{
  "horizontal_flip": true,
  "stem": "single",
  "init": "trunc_normal_002",
  "eps": 1e-08,
  "adamw_weight_decay_other_params": 0
}
Rows from block 18 of a small image classifier, named by matrix and row number. Each number is 50 + 10 x the weight over its row's rms, rounded and kept within 0 to 99. All counts start at 0.
After each channel's rows are labels from the 100 images, of 14976, where the channel reaches its highest value: "peak on" is the class under the peak; "strongest on" is what is common among them. Only what is clearly more common there than usual is listed. The data: rosettes with rotational symmetry. In brackets: how many of the 100, against the usual share in percent.
# conv1: bottleneck pointwise conv (model.blocks.20.conv1.weight, 96x240x1x1), inputs 35-69

conv1.15:50 58 21 50 50 27 50 50 34 50 50 50 77 50 50 50 50 50 52 50 50 44 47 34 44 67 44 55 50 50 50 22 58 35 50
peak on: backdrop (84 vs 55.6)
strongest on: mirrored (90 vs 50.2); four-fold (37 vs 12.3); three-fold (31 vs 12.1)

conv1.72:38 50 50 50 50 50 50 50 50 50 50 05 50 50 35 50 50 50 50 50 50 50 50 50 50 50 50 17 50 50 49 50 50 50 50
peak on: rosette (100 vs 44.4)
strongest on: mirrored (93 vs 50.2); three-fold (84 vs 12.1)

conv1.84:50 50 50 50 50 49 32 50 50 50 50 68 50 50 33 50 81 53 50 46 50 50 74 50 50 50 50 50 50 50 50 50 50 50 50
peak on: rosette (83 vs 44.4)
strongest on: three-fold (81 vs 12.1)

conv1.52:50 50 34 50 45 57 50 50 50 50 55 34 50 50 50 50 50 50 50 50 50 50 50 13 50 50 50 52 32 74 50 50 75 50 95
peak on: backdrop (95 vs 55.6)
strongest on: mirrored (82 vs 50.2); dark (34 vs 14.3)

conv1.90:50 46 50 50 50 24 50 50 50 50 50 80 50 50 50 40 50 50 80 50 50 50 50 50 50 50 35 36 53 50 50 50 50 50 50
peak on: backdrop (84 vs 55.6)
strongest on: mirrored (100 vs 50.2)

conv1.34:50 50 50 43 50 50 50 60 50 50 66 50 50 50 50 41 60 50 61 50 41 50 57 61 50 50 41 50 12 50 50 50 50 10 50
peak on: backdrop (99 vs 55.6)
strongest on: mirrored (79 vs 50.2)

conv1.86:50 50 19 50 50 41 50 50 40 50 50 50 50 40 63 50 68 72 50 48 42 57 50 50 50 65 50 83 50 50 40 50 50 50 50
peak on: backdrop (99 vs 55.6)
strongest on: mirrored (80 vs 50.2); three-fold (44 vs 12.1); four-fold (41 vs 12.3)

conv1.63:59 61 67 64 65 43 64 50 50 59 50 50 53 60 50 50 50 50 54 50 50 50 40 50 50 50 50 50 29 36 50 33 50 50 44
peak on: rosette (97 vs 44.4)
strongest on: pinwheel (83 vs 49.8); three-fold (72 vs 12.1)